{"dataset": "simulated fluorescence microscopy of cells", "encoder_depths": [4, 7, 4], "encoder_widths": [64, 128, 256], "decoder_activation": "silu", "decoder_block": "plain", "lr": 0.00087, "cautious_weight_decay": true, "steps": 9200, "final_lr_fraction": 0}
Rows from block 4 of the decoder, named by matrix and row number. Each number is 500 + 40 x the weight over its row's rms, rounded and kept within 0 to 999. All counts start at 0. Numbers have three digits each. After the name is the row's rms in percent of the matrix's.
# conv: 3x3 conv (decoder.decb.1.0.conv.weight, 64x64x3x3), inputs 56-63, a 3x3 kernel for each
conv.0 083:448455472432390443492481538504487482489484505488526536530546465497541497477559503518533542458495493471448568440401489487446501522521515453442506456461457496527496539551535527555449511536457516517537467516478567549570
conv.1 097:491486537507514492531488510483505505353465505432488488389405486452486534548637534504472489551501497537540512523526517422462479408466491502522475527540456434456496517476474531522449517494514478539491514577491536501474
conv.2 087:435410436482436532470455478541563612512552483536469533460467434377488394418475499480494488517470497469495503527519534491404524514502527538514494449546521490537543506523489501566553512424509524513503505475535489550517
conv.3 106:452499491471512524462473501556555539538515521565523496504472471417470484417432521512490491491507508459478489501540542483498571460465502524581433573573494519582554487503535528502511472449494451485524493465480501466488
conv.4 116:500488510496476514468490496424406554414452548493497525451515477513526520511483495514501480510521525508475468467480513460439481498462482528516535569545541504572568509555511497521507520513501500501498465508544472543514
conv.5 084:474486454449458501512506517481576507456508512408436534552488492550553528583551536525578504549526492505530500501480476446486479462505557470477485477534526568531498527524498506529507503523418468464480442417434541470460
conv.6 094:486464497505453474525520498482505477506480456567613517455475478481501530495477508526497522527484481482454499513484531541488517576597523468504556510562600451482518502547542481486501536456468577595559476441485546501517
conv.7 114:457446469435397436460447445528511522496491536515535538445474437433512440499500484509522535535514555505514539558579549467463528476455521420496473528606508485550518476505486517483515481466469515570521526513503518565548
conv.8 109:518483519512479538480464527482457502485499461501480495502620547481546540401475486504538483478510503460494459505501504430415486457516491410483532506550461485563492507458478485547518514481510535454396502502407491543523
conv.9 105:477455457451500499522466510524582533519530535526518568521553568491584610492553549517488442485477501510453469537539631487577637492561620429453403478520483447448436488506486487519520479484549419483506444481543520492512
conv.10 087:475437505510473463546515509512537516497492492465443462471545569522566520542550549465514483510511502462486489502454438527513441528506554504498471551540582471539502546534576451433510468483478511500552512485458485486469
conv.11 108:470469518489465499492514528490521487470506564455496476399487466491575479455501453525528504509517517503509480510548556441394515404431484469543574477581520473527470529496500524525503463454480453539514379416504429479548
conv.12 083:479447499538482513510492470484467487491492530497483527565585491518583527475508482469476442454475487445477478472471560474463463507484485447436525463436482448473470499521482495564487479518494490446474519519478552494432
conv.13 087:456390408504469493437466476570527543478445497492422511414489425546527529495462422480433496437464478475482442575542492519509477524584573485527513510527563519536513511517492487509520531460431499428435591523564519485456
conv.14 105:501495493479484488450500523469480464453444471494471467516561425501510454483485490487517476505503488466465511503433458434363479471428459427420492495484429502465480465521487512511476528467470531580509408458489468493479
conv.15 125:492482487502488494485489494512550482519478470491478482493511498537527512481533521531531503499504540520505514519508518525492507478500482463427455440466451486494518543516515510513497532516501524606626514574565548525512
conv.16 094:553494500555569492507514513544515466548552546498542581506470528435410530511525527446433489489472521503520517491525515581608451511526474514564465478479483515529509524471524465478512533551533479515544548537523474544513
conv.17 102:511494462534444497498497468504505528487500516503554535472546497461559542428473519480520485478498506463528507476451495506422513525457512413499453505535455484483494415450458497509510514522539427464441411485464513499500
conv.18 085:529521532568567579494502509479530506482487457527542469526490510579414540528474505483499491483439450530488497467529516501592490471535480494478458526444501564501536482437546512449519474581577498453464615481507541509497
conv.19 100:537527526501478493496502469485488465517456474481426520448494510450517571472549525466485543504501584510578546610534527548508442503446478407401408359530522460578549465509505470524532512533510508493479507504508444457545
conv.20 089:581604519597714555577557545513456475455473464492483512521497544539423547506525522486445464462413447483448496445482457527525426481518448523485432493427482511468526514488491537467537498554506452359450520449481453451434
conv.21 088:443424498449374458423411433572505505543480506511446439496533499410510489418508470551537529555568545511555529608568591482457501501439504535501491489487411464505475491509527525552547513491506541580516533496518510516481
conv.22 106:513473515502467502545445508516529511460438514503491505497511528493536528440500537533515516533526520492502582508539533445431520531507530439431522483427481417445462481547497478477514510499486447504472387497490468458517
conv.23 104:509509532505473476524473463475458447491493512489517520492449520485575593509624524497486481480476517504491543458516518460480500429406512610621528476426454419479475588530519538554516514511535497491525552542474437434385
conv.24 087:499467504537480507494531558517474553514295419488433485526525503473559462432491486537486521551518472490519460524446512458407490504506544460514523517545457475465548513578498507502448477481445497515434497528534506528602
conv.25 120:499508517472500483458506517538504511556516460515510512452521598462585594555584521505517481478522547484503538464503534447476530422471510540565489556567492494487488506500485503531490495501534550543510520519481452406479
conv.26 084:509472499509508514518512479539584542487502503385475446462474447534469501548539514494484479476470514495477502541453459506487461464501502462446444433500517438548509502518485569551551529522502499458438488478421554509507
conv.27 087:438376505436381428515441474525529543514493478529497408500518535398488551479517531502482505543531475513536498588469562458364493569447535536554579522500479515507451481496416514553515479540487485472425463522490418498482
conv.28 102:546510507496460488495470467422385458527526494538539513505570512531543493444445462522512516548535514536515521523511526533477459455486457519428406429418438462482446471469517441501523497534510474523565552526504475480539
conv.29 087:537510516456443473474456493566563536518546524442478556473469489528476440494493473531521533500548532467547469497423437425458534447506542503494542491538539523597507490512493547478482517480485509451524523541483468491491
conv.30 092:490514476551536538537515494475477457589526415575594480513510492505399477517436487465513510457497504475500469483508542596535427478480465522507496491564552530552540498454473509483504504518508486552545522492571447500530
conv.31 098:506491522484503545471509507498488490498464495580539455532525449548611508507500477568555461513561514511539543425474518385404478429479411469479460555542434528526439472509494508529543495451495494555472479464454424403415
conv.32 110:523508495482451468498505487534529543437432561465467498466535481477597471474539508510550493522565560488517570504483495487398542476557530429461430436494415409472419482525471448491457517467477481494460404526495460536516
conv.33 112:492493466481480482480476534490484467528531517589561524472492482454469545416519530476543465489556512504549524520492538516495476522538469530453475607553553588555493523485489521503519483502510528561496514480485465392440
conv.34 108:497498496495523492496524520495458497534481488529514491491486453443496510482516596507485494500527486544513506499464437463326446484387462525511462493545549551512466478518537451504566490514514441492610433446590422397511
conv.35 101:511490556477467511488487490466421448463469446467460463519567585479553444418520438538518501484498528498466497479492504438382473484428455449511514358417366507582496463476456505531538530512509456468412472529484503566572
conv.36 100:460521481475497516454468498531532516505527435483507456454478474550523469482508486522475523584539519573623546556560519394447533445406477525460532400476590465445492515519506474525510481493502540537558489500434458483495
conv.37 109:510493524490511486551509482551573588524520654445505529505511504404346442450487512493469462448453450503435449476501541481538566434535577494605450558624582431468463469482475517507504506487474392419470414531449486542517
conv.38 085:462404446477379437465415479576498459505504489532511499539544508491556490449443494521524515546601563547621541590558521452435515617522480534552539495540505493492476493517504557575497482527436478549569501494507512480524
conv.39 106:539527557510510492497459457585518518535476512541517551399404475404501482503558443487397449450492491466486527562558478611499439514477505499487465413542523541542460479490548531484492537522505490501462559505489487483538
conv.40 102:517444457523508452531524505472494483490514520531532553475588522447548565458477483481594558513520527495492479545466557504453488481524479548650494521625535408423442471508528499514490486416480418519500397435432503479435
conv.41 100:484489498463500474480500488496515498530548447546568478557448466536494502511482495526512496543561490560550542482554503432511576485508518485506546552568535574537497511489495524496454520487509582463394654539441623538479
conv.42 097:523488444504481490469487514440452447478472518438481530502602563530576470504464430513527525493510526525500475543481362418424441362476537462454468472455413557497423503474483522526521508507507574473536482432473442485525
conv.43 109:482475478478475487481467507505512463557512488568542474408479530463516561485493533536561545590673604539615555636540568530509506616494552473477452476493494457544523469481460488501465495447474543540468482516466504389480
conv.44 104:531523501485497511489481463484523505532528523589582532466543546511565554493462483535510468540529469516493491489545569492523590534521518446490467513570429454463435520525515482504509472516519478419347489513466463569600
conv.45 087:510462457474439518504475501517465492486524554533469499546533497518565533480550572492447491485481509425439453482518521434467539504510552480482487531545486493508511510576544498487529454444540517544460464559503520527488
conv.46 119:564539517522548528525525548481503500536521529484534522459518538459507521421447516541516496506520532521522526535495517530489496501479527461452470506493472476501503544519507506532472520498498551577566551574545518482516
conv.47 097:491563520518599605524539532480491527481477495494483496535467484572400406561475469559472454527437440513467472497473455468555516460500527518543521508501510498449457483469515533497518479543516487439445568539537530557505
conv.48 117:489509509471529494465509508484544498477491496484457477556474494525406508502481514523506594521498508524549579506492529496537481456483502545493537539472481579479529491496506483458480455426472575517567453579480423414469
conv.49 087:475491478457476460475513537490516531475484497429368486575515510543549484519552545535515524537560524552465458431433504377447498411495567353405463487442472471447454504532506493492507496462480431438474451478510511599583
conv.50 091:477383444534454505455516469567457496476483473552493515477582555432472519495545548501550553508478492507519504565549580507450472575523529461490437438456514447477469496488465534521504520482470500623576508531535504533538
conv.51 098:504520486480494478518517524526503467407474483412421511487535498470531477521594539491475485499463479528493476481444505444457520458500524517529528467573530452442460458493519520491467502448475448440453461463468467543519
conv.52 115:522520550543521539533521518538491538508497538511509535524483493542488518484482473445417416488475483458436457462438452459409462461438462478516532509538546580554580487514477518522514488516499485529526531567537480475476
conv.53 091:526465516492457465509506520487501486532539530541430512449520471430531506479509535502538486447510534395453482526496454523388486479478488495465529515504479485586506458534500529512506505465514453512474392458439466540533
conv.54 088:404447442466441480506501528477514497503518504537563492524552523465510475551516472537565547492563481545528537570502509504445479516505534573609602484532540440504509501479423540545516455504434487499479521499553440445408
conv.55 101:448504527438523548498559504452493492474493451554478420634536479643486418581490507574530454529485453489485481437528516406497493516531477511466476597545569508427493529470493490540494473506512593480489528402480450429503
conv.56 087:425423391391257398424447468529517470538460491475501448477511486520572551530529531555518553574589535525515549511420478423396457460396498470541470473466463423505447490559561450565513435528511495514498416515489446483510
conv.57 097:503471489490501495455496452522551556513505566455431523519524457499477511469546553542577571530501567486507484416357404480486457443520516488437453524544507458447502451523478483514514499548517466511521490522584518564529
conv.58 087:530542500575598529547575533483439503522512478500557519526481522491475522516456534506472500506463458480465486451463488555462424514481439439446444468457490445469522475464501505442482503492451458483527478476495462466470
conv.59 121:493519518456510487479493483494448449584591564450426445545560540450466459536557580523489521526532514490520535503499510507519533510515531502493512495472449489524507483480524561555531445470472486511460512552551441475481
conv.60 096:496514517508481433540444524523483470480445471499504485445472466437589518483484482460504518477527576537520527585461515484303432507456525472525501485534534553602506537546550491526524542486465537593559448533478443525545
conv.61 092:515504500511453448533482548565554574525502554478461499496501495458518472461500516433437412432447410453423453505550523503459572510518506489506578485536497472519510486526482507508471517494460437462400418457420500501507
conv.62 113:505543541473523537480499503512579583533555536512530496502539505563615490510492473527499457538513517522546533519545545505446539501452500481370454481378395519501457490492475473510486506529514617522499552517473503471466
conv.63 115:496458498528471476521490444520478481500478478491545503562536512475538602447535551528537536527538567514492496483480514484523517513568527460488447624611508506536507520484486521513516520521545474486503517501526604576496